{
  "model": "sound classifier",
  "dataset": "synthesised sound scenes: up to three everyday sounds over a background",
  "train_examples": 26041,
  "gain_aug_db": 10,
  "n_mels": 80,
  "hop_length": 160,
  "input": "log_mel",
  "spec_augment": true,
  "win_length": 400,
  "targets": ["background", "first sound", "number of sounds"],
  "num_classes": [15, 38, 3],
  "arch": "convnext",
  "norm": "layernorm",
  "hidden_act": "star_relu",
  "mlp_ratio": 4,
  "inner_norm": false,
  "drop_path": 0.1,
  "subsampling": 4,
  "layers": 12,
  "width": 192,
  "kernel_size": 7,
  "label_smoothing": 0.05,
  "loss": "cross_entropy",
  "init": "xavier_uniform",
  "residual_init": "none",
  "optimizer": "soap",
  "beta2": 0.999,
  "learning_rate": 0.0038,
  "beta1": 0.9,
  "shampoo_beta": 0.999,
  "eps": 1e-08,
  "precondition_frequency": 20,
  "max_precond_dim": 1024,
  "one_sided": false,
  "adamw_lr_other_params": 0.0025,
  "max_steps": 7600,
  "batch_size": 512,
  "epochs": 149.4,
  "lr_schedule": "wsd",
  "decay_fraction": 0.4,
  "final_lr_fraction": 0.05,
  "warmup_steps": 380,
  "weight_decay": 0.04,
  "adamw_weight_decay_other_params": 0.01
}
Rows from block 6, named by matrix and row number. Rows with one number belong to one neuron. Each number is 500 + 50 x the weight over its row's rms, rounded and kept within 0 to 999. All counts start at 0. Numbers have three digits each. After the name is the row's rms in percent of the matrix's.
# fc1: MLP up (model.blocks.6.mlp.fc1.weight, 768x192), inputs 0-191
# fc2: MLP down (model.blocks.6.mlp.fc2.weight, 192x768, transposed), outputs 0-191
fc1.105 090:566528498451453480388481476491510444432510566452476465552435529470489507476518459483445480500576546498454515551499417534445361615475616538559481435499523520454502496485510513528483467459604501584459561446540522541368497526476494579572561544437548487462475599420523534498517478411440484503468485505465437485571530483465471509491493527483508570471426545512594465514414558471418543535486403496486450513460576560432507510419385503514475395472504511445511459521567469500497476456488556439507463529413511454326464512496478505488438532574560400517548531559456507461436444526489522452
fc1.106 101:480453495589480487446446477471430490559500510490545478554513456450527516517507556477488421439441341528428538549592489505475487489569505479451596500461558484551467510516595439584503468530413552465557542387492475494551649478493427454403527524518465518503522468367509533506521515448461580555522511481530455445439462548572517449403462482461463498458502410532487521509490515511532451461459450559495569579620548505474549487480550502436538461474535488393608494476498502456551528513505440433419605478521500448454541518548514480518511531534530445531473478534640527622547491551533535509
fc1.107 103:496526370461472510466525502503548476457487501539549529500519574532521518516484509395532485463494480583487484536489512502535479630457529513453588578444459501500506425462446598504571534553446395528562512459554449562531459534496541400584532575552489498521444464585542452584552504503592574535507476474516493558479591517491486501472478477489457495443516555586463480559431536561492512497572418526476464558432479481426442508490490559592478563532537468412495567477453487525527623438451525559465496401450581440464510490577492463543485595583593471585481455577467460577574577555502560500
fc1.108 124:573489493461451551401439492472597503514536479438467561499446475518472476473433529477392513430504475562510481353444561508396649556478568490515515545491508518520544460437511462438639488468470528496405412515495507530443488488520562614515557458502530540510520434525500516482441554509430577546505493515488536534421469511548572403507499494487574526487449572455458565580490521477425483488403569516568486515518509521462545596412469554552524491503500494509513525477527559469554548511555436436552544474460447566512543578531506508455535416556615451426540541534441533569441514408510465469
fc1.109 096:394478448443562530444513476479507516480546576453407524499495482483542548500479511579542579543485453544548465460533505549474484462555585568635552486561526441529509494451483479548568454557447460513611511456601448496446619478453542529436486521492568527492448453507582512540546531392478457504553452500446533519521489492518501552488509468527558516616484591403494489571502546448477553556512381499545524443528473502509472434429575460529511461508546624568423503461494522451552456524599502446551519487458533492460537514554551517471516470620478433481454582486506531424380453454484531399
fc1.110 095:509496555574524547477487494497547505478547470453515465476437513477475528513522460461514496471508474511421438413494459520436498550567482451554452517626526486516487506563568537522427525406454537465613507462552478530393537544487501486453491424379466521479537572567490452465500566441488494528479434455456444438427528534504430453434628592584471488458461443583409474583454508464523441454492646440442565566486418512441565508502577494552495538478446484502530493578529538480516554430482455541443421486496506565592526499409533581503432509535516392517557482502495549533418470445523572566
fc1.111 104:460510475439531515538557504599491390525509469462461553458462476425475474475489413492490543499461415483369436505500465427607484645484493407509484455488476473550474472515381487493541562486621543582470454468460501410533510557495512457524482468483426509452496457512461528502520529495440466441524552482516521565484535468484501474585618584510551439470436553602518469594485520534584609531445414562501501523579502557569592471480450442438544554484488494500465471485471446539459484514393456439543473481388543520551470429436515489576489538533536536442466466507481535560569525528421529470
fc1.112 110:525429419475574458390563554442390420515451503486458574557407576460528469465462514447572524494458544540528500490568446521499456472524554426521471473508492572467453499491529575548533428444528563490541402461563521589454666628508466489554433508565586441542415500560564443473555484516460494563481583631466531517549509501521474450502522645453505465504508515459547431519546520521551521545554508508521515561589539524470509509502499483405487543518456557476452460518469498546503567471456487463508470489492547524558513465539573571475431617433502517446531504545441485454527518521418524501
fc1.113 108:503480470513507468582525459517574524485555529521455431595466403479509451490511485427564507491526530528465527629505615496516651459560610529545535499501462533531501517524409531395449484534516425486546523544552507546561472487513489568472510480471408632466420485511524462512434375529620525436524521502473466524563597424507542550547499490551557490511501571543446476458522457555524568486516581477484503477397493497514449494553471568495536493519544502533557585446577559449445532589418454541485535523471553510513544623596500487499482512543448460493518543496488471452469531539591397485
fc1.114 102:507556505540420521581459569443616537502475390511435508493517486491434560439450474412546542468573436534462480473535573531491587466491596515491490454498487597561563535407546500495502482443475464486470441507517503475545465505500531570561445565359567539489441445520521507482492517421536542468568506522537504525567553431399425493474429578485507527488502401543452522626456437479522539470532515371573492518549564457473503522496518546509486574481527434469471587514598590470571523536541516447539447505532594491434508522532549433505512510470576521516472578458500412591459530506572480434
fc1.115 115:415513496480545489452536447513548488536556463505407476441467501489484560433474394528474500567459493482370561522543442528467481548596430484496524463558510422518471540481606574500480526621514572434467479455486528482531506477435534536516629478486521482484489472428546492502505390484511446557480490518532540477627599469525510592500427509528506521523571561573430537502514546575493640493549518452472504467428535541667465451490421548516541608511457541485532535460582494456362532407543503451458543440555519535565551536486499501498471451528539491507463480536486453497453487444539507503
fc1.116 081:605529558500461431419487499545509495491446470532533509488484531434545471420510468499488464437559531566467540475389473490579447496514497470512509455437607429566496517454570510586434524509501437484454508434568393508608431442473497439527434582575543414476483430437471491565518426548397575455512568485485430572522564543508471521547488558488451455535451516637438472509504410402559483525497512479543549503488456459477573448535481492556492467432479512583455437511519400516637432435470554482505422463533510442537476438494500490456480448486457610472492570538487459493512536474433533499
fc1.117 100:439447532564496532471449436470471523389439584593581604517558487470536549502481491407635515517506510454512409495492536470474493478461527472550525553533471524499485469530406494569462458466490531494492537424471554567519464527496508523515448487488432462466479539458440535408438435570439479502482540419511476445504592559485462559433542578441496529508485630533528513571494574541493571439554622499539556437514550469432521452536565563457468550563497612536452497462452509520538441567534477453510555487594498388527466382548478463513472606439533468510534508423516485466405495449458532496
fc1.118 104:567485498610552456392558520477439507555446505551471478517523551472480561483453484503464522538459441482534489420490509515495543542509501427416414540437470464563385532492438483566483459505472541512483467442561542603387428569444498477497507507534546535564515555442494531469447443479533479625464537511588493404430443479436436544514422496520540559487497581573549471472475670477481488495536614467445452460528429561534411430527542556540479522479494529437449595505513624473520456424503465431522465500556546517456495469528497474554460462482507478488494607433447553463506531526554437547
fc1.119 114:497516521581436478451470533458545521418450500549549538504565534521504384443542512425456497517565506397503568491512516531509514512486480565569394422520467513476526579545491486579492442492428496519496580472494408489584552470397411527569471532486487497414448489571499491575551463472451519484469479494492452538442554484612505561469519651503487547491371519565537615530533549465477531500453565497549453501625553421563562492532482470500455528515516384481536455488532513504512406515483381493482466463511506557418484614551490476491558468479472449466565511508546411419429486472520511489
fc1.120 110:431488461519587443511476460482610508501483571470467418521573635599529479503488438476508508460550411474445440519543568504416469454528475437592555523475547523628537626476544507351523476510479592505524544528482469484457381500423489441586496565438508529488545505465530505447502480498408457601580582460483474521518490530487577524556520572546525505542512555500530559485503456503446528488601464495566426569403576485505474514508564417495523523501510474471536510512393576430542542554502547499500441491517483471444458427485524525494510563491534523530436460474499579611464541515535490467
fc1.121 091:501483533499530431422564476541577523446443477539339508525515442573448472510455564388581458462461531500601509556552617446475619455513504506492538488494541475471467449461536502483473425511482508531517459444472391509530484488420415503499490486522416532551600535519481592488572564511535628407500542505470494513529523514408517586487559381519470463538449467527467495498469514513517487474535497560506484485512544577517480530592546513509478485520521645466548508441448533501551498576427554498483513497512462610495434563507494458542482471481545443537458382540425465528476471422406527437
fc1.122 092:586529522478561506474493523434450501458455543511432550584522460527516484529524485600531507547516469588451510466464507503476559431496544519441514503456583538483461433388463506412465519454504496517465497414514472604505479602613543490522589492537541541490549545468465541516534540484608549571502555515518468563492603556524532495475537558495497490463505462388436530542479529516446440444393542473514459486435433589546537416515448477457505530458527518452500444456490466508508522420440421466469394568416425480368507459513591475415548390503501467487556559431393475473565510440510456449
fc1.123 093:529474584554545462522457408473441534504501501442457410453651471434502427473515448525457519479561554474489493504538468472469506443429521494521456432437544561593451476515517464475559397479483465503475440526458479439333602460545491414512500542552448550549486453508423457522514545528438513555516535430528476402440482474509573470468507443454483492521509357521515478477496434519544540535424502492530461558634445477591529418525498536489474410529472595436512497487488530437592548487466458450435499489547574503503435550526567492516517425569537511494527615479491572512532469460417538471
fc1.124 097:542547531581554463426440443564436401583564624488442545602518549418462430518469562482510469500438552527544519493571496452556429603553514438553495512497502567441599563538528462424568447534453483528525470459497595524479506605542454389447545436455470436512528517466450503488565516545471514564543484506526510498510463562523523514432457539443512477511503504542513521559481452466542416497545544520471514422352440513493575507524561443536413419502525555555566545542421436483511449415526524428509450467498439501484479468441503522388484446558477531431459447505505454588548445512474483471
fc1.125 100:482391539529434449428499574509437635501435509491431541467553560559566511524596570565541562536548502528485531407450604553524472410442440477573498515577493520531451466433570568453510557540493457484456473422569496563514534519595517452516486515439515483539527537507577458550519494547519449614561471417481507573541524511453546480544532497431536443554478588477447542505519537538455471495521575523517424511495507461530448514564428509537538395561520468537530592448497501447535534527564532609518507493458610570598504499500531486518502506486523418522434455445476421527426535385508454524
fc1.126 088:512413573598535487446484466500420480560533517484474470449488446488518464477379460561490493448540465489443468472544427526493501576530421447525501406482504516489471523425469520432470443483532486507344532483508513400497502504616514530368489436487425445555534487458501463487482456446539530507418507531398509375576447485547495514464508574501460426446531534582555415502440565484474424489602483535536538561493453495530481483518428495485477435464460513584581493516549535494603471540517466549560535441598549526380524554481501443428529505429490473437503541579594507563461523491498484444
fc1.127 093:445487559459488450482519469418443450545543576571454486565446506464439473462512557466671478453445451533528557447559514512484462477384523493517508401470542478538530463534510533566477502553534471490513498488595525475529546415493424422404502568479553492486457436498488483565527424349549554536528491560557462555448489509548516491457431451485546560505570480421503515468507506518516543613471413481602516547564455566500533503407478515495446567609515396578450456455590527494545462453504475412414513470555422527521543587484513504401504478505493528509524520474568508492522475501597461494
fc1.128 095:645477550505559332590428609569483494486462555573466486529444510547523525491455456609467525489408477494517519504477500393503501469486519496480457462548509552533468497526414474541420472509634574560501532542476478600557641451530544493527538451413413464540539525494549512476488480526512406604473537574519452502471552517452457526552561440496461410494469535474453436546405481488499531490470537555478486499486405456573524526492539467473462440513506483536512495567402466533588486526477498585485495466433470442582542474602451497448557453537494545482490502504455463505560511437469455463
fc1.129 103:562500628501448533552505431489460605529545512482561496487539552568527475569479531413485469451511597488444503554551596462525516465541485440500504533430438469397540538489501441519478479493458473584521447450540544550544463486434519521420520509391471545477513475534443551557464569491494466577473525442423515423420527521534540492476462536445557445637418549484474521531468462513449566466486532429481552544449572554620519493542523551520488512496468466567433495438488599516541526428475499501612558530615480503538566524561540534456593475476532402554476550511531537588522408565464489576
fc1.130 099:469522511446599553513562504505456521501556511499593536535598621489526503493485482463590433469494471511437382524396478525521532458500472486450531482577461504545511528599514616415456410455430554507513538475480542533537531456422474465508560501539501527556523488494497515518487570532516515488520485482478543542452421531512538448434421494501403477511440459538463439512425422491449541484595539475452378476521485525533536480553471541527517582473434565520456522581602473447345514531516437541613551488610495488467529414498521526431457500479511555477559480375545410534580533528494471487
fc1.131 091:450482573472537430579475524439578477576501495511490507689486539496477494408550442537462483475552533463361512538574543436540542549511631494485491530498491544576534504486491560516585574579501515478527530421516614535371531492500520453439519443530481514512566513516549527545468472484512538565522434498530545397598543438528520516525512547509455435560541521596557454462507525486523453539471514538554460595527594541541421457491450487478547422427494546514462526487575466568551497553486445436510472526409517536525514542399536513516506485589499515541470529554525496522423517627504495448
fc1.132 089:528567423482583439631502458438641511571524451542502503418536616516518501479537517430450549424557471565462509449496423548494519564509461529456515417527422456481471527449383559528521411510469476542451432535518470464403473537438505560465528525477460488433542403485463490434462615487553538483522473520490445500546504521479530477450517511450527505614477506387498526461501471510449463461611544498388497493499457488502479438456489508590532462593446518514513556495504511494421476483474492532425481495485498644550475460441455458495539477566510504637521482516406484500601464508524471550
fc1.133 110:469558500384420533469611541386521588549418429504453472512536543532607538439408517542505480518508517593529515457527480480469502638498599478549504517546543507540503567490435534508404487539534587560508444462539508513477516474480459550553509474601490534491461507502569502479543543513553448574452438502576431442536494434490602422570519428518473524493486415459518408489503517560455495572517451467469606565519576455555492434453448530514464459520521612433528565501533489497492453420492557565487499551504527652559538518470532521592472498493561501494495500471513589473509513510499566564
fc1.134 093:589493477470535574472511595483482431508457597531499582464528445476450522455466568441594486526539414375485468448505527642492541480543492475507484572431546473439466468495529554583536489516525537579508501481476466452521516497517445519534597550352516496480512474531461453570578489579449505553521517498511447482590466536506498527626508473480511507572434432462451536565409479542439480415499555604473472546577471410461545470532464412425505497509466443465486494490482524457529523458553529442493652509460512479470444497486565474529575499404562502472475524398464550515448462525583511456
fc1.135 095:534607535442538455518576460522493539537455486486603505536510530479477487533548486529392559605504438550468472329460482575523489544481430569529527536445492539403510479526586482475459429479497526473433555521549631476533448457493511499510564499436614530496459501403454491569481564497476573505485526529534514445494488450566495543505493552591451525475551475440444566564454457532541510518440542513413576485599465485573412507502556486508465426520451545478433445466502553575525568458482552552408532503534537505454490535548573489505544498599510539469512532521545617413452474608509473547
fc1.136 107:493508494512466498581541548498579498471445516452470504504529416442521376545543479520599478498458537425418471459506568535536424494526495418424452568507561529426429579580494542492484564490464450572512517497543441530513564515621498440474551543489590473546578485430536566484537470473571564471522478530439410494585482505420507530509442489592467485419521549400494529565425543507480437547664431533491546478478457513472526472548454565429450536519462539593537487514369473513467510424515577405511557493514507521504496456442535472536477507492481403528511408483489425476485512437528428536
fc1.137 099:502520456430503491440553473504377642357474549458571538479584505563519479555605503408523506494543490458563486473555511471560472589539444498539578503547502470492436513535480501508465560494465521515561444516517548424542628653491459499483469527468539500504556507441546490489553468536465520490485525474427476499456553540563537516528514521478502509574604554517535443517486522486493506471357461437474473520635543473481438517544539444512543432554465520552514481462365511447603531547466523495501478486442480507516528568394556457554535540400450512500438505550509581560574513544464516475
fc1.138 124:549500505429450443510555524489612487519443532503411451512467520438483451486497544457390492425442506540494509447545474541464537496549456516422490504481542520634518454586441529491485529464542500554540528509478484526437552557541465573588563471518480506520539464490523519552517520452402484596500461506529487548494463501543510440509474542476475508560428358470456473560477535532536466484372322462507437471552432491430512473523513440572466526486488431681468483436560510481508494481587508406521514557490424451480492382594479571434532421534519516556504540496564525468535550512455546526
fc2.105 101:510514479455462422503567539465422484489410550543488487592546473442534508542608549486548509448463542428557458492546537511511502429576645602542517460508496557420526462453494491506504472505440571539444520575425441494568516508550545546505528473514399507523543493445546522504562538538526493542573498510561504347518508483438527576551536431496523488416484372558549486563467470571503546454569480435468518513509502519504541565581476470446592527520519499462459582523457454455474476519478471405507546553554475490353601479526488483542477509544494531400477439441424412532478450433504469577
fc2.106 104:648516492489455552461463412537517494585528476448562424417451536480399437466445522480465503447538514571478543507437547485583481519500508534469526486460465578593527402466616456455461604555474570436435551498529504518542460463507459450459493517516429503516463484511448521465451414447508572425439436483537510476528500575548450399447538616469514541445569490498471392410589500474455429416520448442552387474520594487510498488456546469534542492494420514494488494558448547522494526502493500563563550534489521494536513417477517404493561487518458607468519497433485474537490479571498411560
fc2.107 104:501498596462446501533462446510522546446464484541532496559530537425445510449516480536470514487441573523499589485485520386545473339460469392492526550587553461550471572558502608462549471599479523607518522466488521560467517520540496507586493434505494563572593600582566561563501496542498419447472510479523457500541496541571511483587511516531588504439460482518515490591561546468509609503520515462551517480555470564601513472571512433577506475514540558398474468515432416489530558432538467485502466440561543403485458516425591504473422488460537493507528476595482479473486468540486449439
fc2.108 107:618518451488477506505517487468435515402544467559478413491464438512444532511493390502552575577481448538472436557444506504482453488469425553481510524540453553494502509458428584475636470443537493506544456555536438488457520501429503404468553414522490477511588433585504532590537532497400515496495521455498536422463537395590514406477468462439470523479504522521472476518587539568447419485475439542518486436398484468544498531354525485612445470535506479530471556511538571466428498423563507544454572550569571542502537486543544477551503545556524566479557438489495477527485532617492568539
fc2.109 084:528485505452510492494572434504446506540496419474458536607441424464529402526499511523486559476445483568494487453493579460502542572505515503467503340492494517537503511491457508573510533490395500502461468443564470518507490505519562480434509527533441507563537494416480615501542391435532515560539413446555583507585547496564460488482589431445537488508546521440472585517543520462464527465482406513539402552478464480564434520474509497421414535526528618494523508484520502425546522521505439494506496589439450480383491509543440471474620543410550462529499544408494578547398590553507557443
fc2.110 103:508590426580479481561577575445467580480552456450496464462499488442551499438426456474462427509541422498561496506463520551462441374499509518464423458523479483525512553532511435518649468396485489566449459445562496583480469498537444433642532576552563523490464505439461479519562510515517493570496582572551559551479456452506407479509527451555505478547476513524475499518522504638551467555520530473440550505492511511496475548495486529462448479442462488487538518488553521448477481480454552576562542550517486609571521529533455422545436493481657630529576441509465537497545451507560553543
fc2.111 108:605464521446564553383424513491573459490606480515441386463509553512480485539486456512522418490508516540589433433511509427482531461518498470530482461565475398394455533507434480480506543552524577500450503442509436446428422507515485473570484474476563450516491524562428530549547509514403542419481425545503540530405483504490502504433556501426365494468509481470488452521570548533434471546521565475553547459504498433571530475464623489484457465520531488440537512468501428514524466411432439546448507330465494437578507463479496507469573456484489507641535467495517534501516439439442511516
fc2.112 107:390536552359474533441483551495432529502473532443503483463501603472566454537479493508481459523521485391443454401523486451484529489492470481512585476526493441548428538568531488528428509546394429529484470456474654438488568571488483474410565450432498537487594506475460509480540559536536492560506432446449550466516474501514571568412526498504521544500393490492504482470575470506536550549557548482506544432581459600543428516452403501455453507552529581526560470522389522438505540577508535565495464532540450502550466619507464466414468465504490443478420467494419544498526509449436450446
fc2.113 108:483478453506447517504495549512514529576522523561487419461487556490478485439417488468582478500565570452381478477502435470512524564572511477518579444510533481505459476466493512531463582505536548433526564423524643381465428480493544471534542514471378554563509618512432554479445544413403422447665523480501526573454459430479537527470493433545490541576449469504453470521502507463497479459524391505478494514544546574451470540517514440555459623535439437573529548516473471486597547514536626509523495555539491495467490522478494483570453542591494443451394564466478507493518493486502521504
fc2.114 105:501520526508593677443479491492599424576470489537497401510508515557422465467499517507456419419504492438492501447495497413534446449487448589516421486534543495481544549486381456411497474538639511492501589524472550576533410562469456537491492485429444527573452513575506512522506564508517518514547441483473413564455592516500517490472441448535504442553510500546540586481533496549554572445462475600550602509438587472473478517535471465546406532509490491528436458474498535506441390456536493520431459624463439475548500499512473477562497552517442539511461568431447452471477489449557503513
fc2.115 104:421537452454484485513463578620527498505437534489471438523536514571525535592506491410581493475438488459518431535608564526512492487547527496448527556475522551560504632526568485502511513496490493413446465419486570530479500503463541406479565482465532407525464419535448545403639411546568574578508538559467423457325456565498487510436447490497463465552498484493465556485494500580587491517452515582499476516441491420527602520469473401495575487499428555480535579543518497530540519504519518526521495505423494480511462420478480398495476465494580535495420485499488559485480458467503506585
fc2.116 075:504426520518516490439534490438553465461613478400581526496540570573491557466450410484538566538450479520456536475434518447470528531557463453599498590524531494456516460479518554490553466526551555529470461566526519552480473492556611585450407495454521494480503441418527523520458594438468494564442525470456531429497546476539447489510423471491514528476538489526488489444550538499552547477550448611449481493475598579452586542462493486551510550546419528559517474594447524543339468502546486469483548550605477487554579464504549544565555504379452412457432561512502480537446550538544419561
fc2.117 097:518448476505548471460449478553472577406449434513510465563572488534524474479479538466507477526549435515476544555459451511370526528464540466500469500467585502506413570506517589520495472550443412493464505548533486445568473484465565488531456545467435483512515492561566498518446494409496520527586471523480550435540546400450637443430505497551522412447418488525497436561452493565486465577446491449518523463549483534483486553502492522546549594499467564647535433494553503426501549429494443389486520470458511568585474527518599341474457422552530486503525527522557522458459641522524498458
fc2.118 102:501600470556502482509504538510616609465515504528444572428559577341581503558540528490483568554497498508489468459534543475480511458489462502517553517445503501493463539505560501493519502411485513588555446562477477524446525589471516381534409495473480442496434519581381480552487529425568552514509472491530529413556476512445492376487525476511446510384414522486503504421400510535508560528487527452476440496449439543469405548516549479527539496531559465512393553556517527470508496517548612571533499426568457482510537517495479476401538447531612433475488498476478468525497516412523396447
fc2.119 103:491475570488523465553505509396591490528442535451496557542482504541569454459560484535409475528497521610456478556487488423447467571470564491464514637500500482417464556466554547429492484409581511536505551605503432500509476438574538527590519463485544472457551398476570500466575533491381621422471453486553449502496465544571594480545515511500462474553489514408521406517502519457514568566466464492545431425607415526531516571455605502490555465425510507502416537490511501517503446503516498485508508464549515600498557514496557508430480503540411423474535475418483533467468552493515582569
fc2.120 102:480385498512490511546525412572505550454600531420457554471411545563504576434504441538490428536430596503516524505497522485605484518392477518401524492513541551470515441450520492537510428454536491426507465566489460514477524407621445494588492494543468491440448575463478557506554500435449437489518514497592501404405462637507496457473502569508510487514392496453530496533401571554460510484514466442541473544557416480504433496501453465556497469467506491345530532531426487460500464470610580545576531496474449498473466506498417429478532494523486500558463537474489497468535501398559524458
fc2.121 097:452473533521541451520449496473565521539372589516378571543485549477522478586484576488522406549486437542514483530437441445494533590483551473515457511474576474576484528531496525503488515535478430397554545534485477536569552510445471536538481495525533583498505496538436515499538503495517515516526454536462469465434494475492471588507509481393561421391461511556487463428538478544460527541495483521485490378513555494511485488554413464488500576472469705556490450483460490577526448535539549490453412524530539511509494571464463402519475487486424625569581362445515525559511562570468473478
fc2.122 091:469562570466565456552562551456560487502458466538473516470561488483429513551453491407561452416466565487582466532448579500599606477523442485484502540509491543450416448395557529496472512419505527515613459553413424505521558415481534415503446437480527480510497463505499411460507533515390524515566453370513426597541507470464533446569506477471411459475559487484544530392446524563612579511501476481588558476473426463512529528418563486498485442550619446513549458506500535540563554447558562578495450473471516464446543487507483454503503538543538447486485507511518474469486461586506586503
fc2.123 091:487479542533500564509543485543508494439477451557387512460493478557480517516424466536518467592464503512425420432434541492400426594503565495497443504467456564509489554519526470438485510538563461496573501595474536595515535482406501410549485507494370480475565586454468438451552525450435498458519461527497496492515508553481421470566465502528489533492507537494477466470488542552460493449482464495457512376467532370441538516416496515593485529483452522459524501522553488576482491455476481526607533481582492588463497433541552469427487482460462415431317637558575461498505502531442491433
fc2.124 098:460502484485451530526497473420553401511586461521467477424474574600612510607452526490510553522532469531444498435513518545435456516539573466463554480463483487456423451460487367524465492437533437409552522474618481429561553520533429537540481497421476445504483509527534455560475530516538470409446597524491515558475418521494500421502570516454530504507395530485460482462547550458522415453492368556555489507549496482457551543464432528514545545500429482558535461472527455440450559534492566537499572522420460485551450514590598539482570502524476457423585430436583521516466542482519393534
fc2.125 102:480610474597617471550483435507490544514482473451400405441467425565590457585538493476467491478481551480481556633426467454440488460429535573449505594467543493501456503403523511478379524424487472547558484528469466440483413496478446514599483476513479463536460553531513501521452582586457490522475567501491499523499466473456506522519450467493455473491492501522465545490621500462504480516437481562442495544488537491513427526594665532511472508539440443462517508466495549649446459517499522577556510443487438589547509416490544502593479483486415436510462439553518503443514508566486449527
fc2.126 089:476443560525511445501515447500489540477479466499533559486424466487640502585522566519469549546550507511398545498536444491537386545552484516500475522534458520523446421495445521498551541449506361515482544470482526483481522496466436545439437581542514472487527446452416608455433414407574471432557509425544459441486503502549516555528486493484385554556518501501496464586468488523542501493444519435539520616483479564435515411478410506473563571510500456437428504463511480599405590497495492465624560517568546461462465562555504496460477528537573432400493557478529417485458520441553451450
fc2.127 092:515454423560506490499511565432543538569535509561442552532552408453474564536494439564465571585564387557494530569482547475537436498485455521510663494586478488509424404552401486506530578523384610463440519408475404575508433432592524443414500546517412578494403456491470437490448499460492520481484537497507478569515501496604501513568495558535503427544546491418490546447499524499432519561513402465555421494475583528497533476508564497443494492440516474475490525484497485561476548517410499434475524515499556497490473557533444442444523504525566536470545559460465442444522495511487528573
fc2.128 097:392449585491468536581559515483498438457483577433465500473479475423506542550475610492445535427430508468467458502467514509474493562452452560527586521516398452463431499494519506475500424452501418416581565499499570509570489590445504479486504540576455483563429411486527470480421434476444474507523498426441518449462535473474475516629475524482371487457438500576515515454493549510480478476520433450537473453460495480464467416464519503491446521471505461471512473569474499437423409520586456512432528485492481500585482515535441595602481604604452413494379453414530487422486472483517463445
fc2.129 101:517478456459573504539546483483446495525515490605618511541470493499461466378472489492508586518554461568638421495426438531515514540447478550540466484477575372539510497525392502517436440466444496506377508526492493542553457458582442531519528467486522519499525465477490539529502516492516551565602463501560504452579490450526503465519432503507640470574480521505600619526428561439459556486473528528518523539474541495501526458524457506409426446538438408556535522467453444354486442441462448535456642509534471481528555559489442489486533522511442521553517607476493511472506497490568517528
fc2.130 104:454365307547472436503470437364377467490522463545574525468520450463464536552541532462486406492599508493525537481414552568564485544443520537416520438490561421555490475428517462572527542429584477518541476491452513493470453442497591526540461427454525501537524476478569421494481532476467540487553506457514541478447498392549540467438468494538456519439436519552492460520456521507461519472458500547458581541521521541471497470442452588458506565540508445533440499601570546518506424516445586464520538571450479486448572475520530433393425456475532502424483444554543538473549514531505491498
fc2.131 085:503436559472562564483441609510584437465522462507442443498442518423528575418482544470478530544456538571496418449571499443523491448481384465500496512510496434438461474460525442520494549529500504466498407488450466395403557533436452576482498444425465439515492467426511561523537509522537475585489550490550470497422504524444555446508532512497554437624427519534608497486477528461544412606566429486515532463483565542519603503469540478442554484482450537475508519497583526567563512468526415555570606480548547486509426458425497505610469500507471542462512556591473443522588487402482515469
fc2.132 089:498471434399510470465475482432456484542474466454527458482500484495343422605533396472478447535632486478560379507421493452535543515481494614443437528489535576462506533529539503528465480465533481528483484523461530521511489456438464419465512474485527550555565545442555387481468552503427555399571548478450533516461486470497495558554506517526522498624440535550488534567479518498499540547577639549458535482464474590540523536476519525587513466519600580457537528457528476459561407515462560488568488497462473452478479424534464413526471594497509542455564512464542396526470574526511513569
fc2.133 110:413551508431542576492472501571464637432551480473449428461510460503495477427515462500464493612528457561530501552538464522489502508583522501428575487422387509578515634472553585506414482512514520399529431509547530477493555485490484434610421511444574535473511476527500531453492465431444469533560535462524525486504449437452513474483489416586465474462448497527337455507429513541502528494544589537510489454478447545560596487516514436495520503481403579515490526524498443523569579547528538554549509452579438525521541454511509512524526566501550408589518618540470459516521577548517504528
fc2.134 098:577572484561561434418488524492508464519579501583552512530509542498538592503542414644534550505463489514559472498544439600518567469497502531397498566548520480505514524529506511431530547448466489516557523459513614525557485513486455627513511430530532493555445416494488452516451575509418526440524515612508501492422532516451576604522467562407533541445501453596610508563479478460426511486534515412502538574487530527528528496507546381548526493468519496483570591454501509478570559485514559416464493480516546473443522590497578484519577465500536461486562520508398464463404534538569513556
fc2.135 098:435582573526602499523441504470494546478463510492399496500469510497526494492556541511563536583485574535651555486539498535506525442586486512463616507439398519477505454473476428623469500538518513495522522536543540528457515496544576418448610444499444543429521554525475495505526487458446489493462455496502509439532469486484488444470450574472511476470508548511498442472297446417450501558541530429421533525564454522468431498515429483474483415471500584544533523627532512434504507492526378541525483475515538464437461498505461469474550444548609521547362502543496478519519562455551542512
fc2.136 100:513522512473484456540528528521503617435510502472504520566555482525535441499517412492450398524527501444512465453487562486563525453552446521467479517519468567532472567556522483457397448469477546626437468504527540487561488479513453454562489483483506537579520406426468589509475469439491561498441515386480527497354496513474512663538530414468572430473502473535465476539554488510502484547485487543510563583526564568480465535510526497599466572490417557489578497500502495532520482485522421402548590526527614456555475439428593560490485547546547537461573448499486429482492532608432559591
fc2.137 101:515485499514513526463418490439589382465520495557509451481537531479542536426455512518503480490394542418446594451496594544416516476513518487505494441556477561498529536565452574447471529565372445420582458530458519513597544528409548484468477551475436544448454497440486532510581477524504421537542516460610514464445489528523421463543493562513601484535522519512445500505545493582506488466463502549500380513502536520416441539453422526521523538472519519528510464536435579474439502423452476565413438510566586442522538530569509516462417429611461515476404519472505522524550587452552600447
fc2.138 110:546466504510542432505449393470483517542501501369419445532434478522425419524535523492475540430470475542519512528443486462509416430484484569498486459497528521488420428539473618534509456501485543406520520444555468460611491538525500521477541528457397576544559499477530512499493539398468527411486511406442527553500477629524475586542508546486407448463562516450589509566580590546602445514501481509595357534507552516412446484590511593525493491505491550559503576449521532552516459426440478453537497375563475526527574443484533510521467538494494484508457530505481537509555512546456510473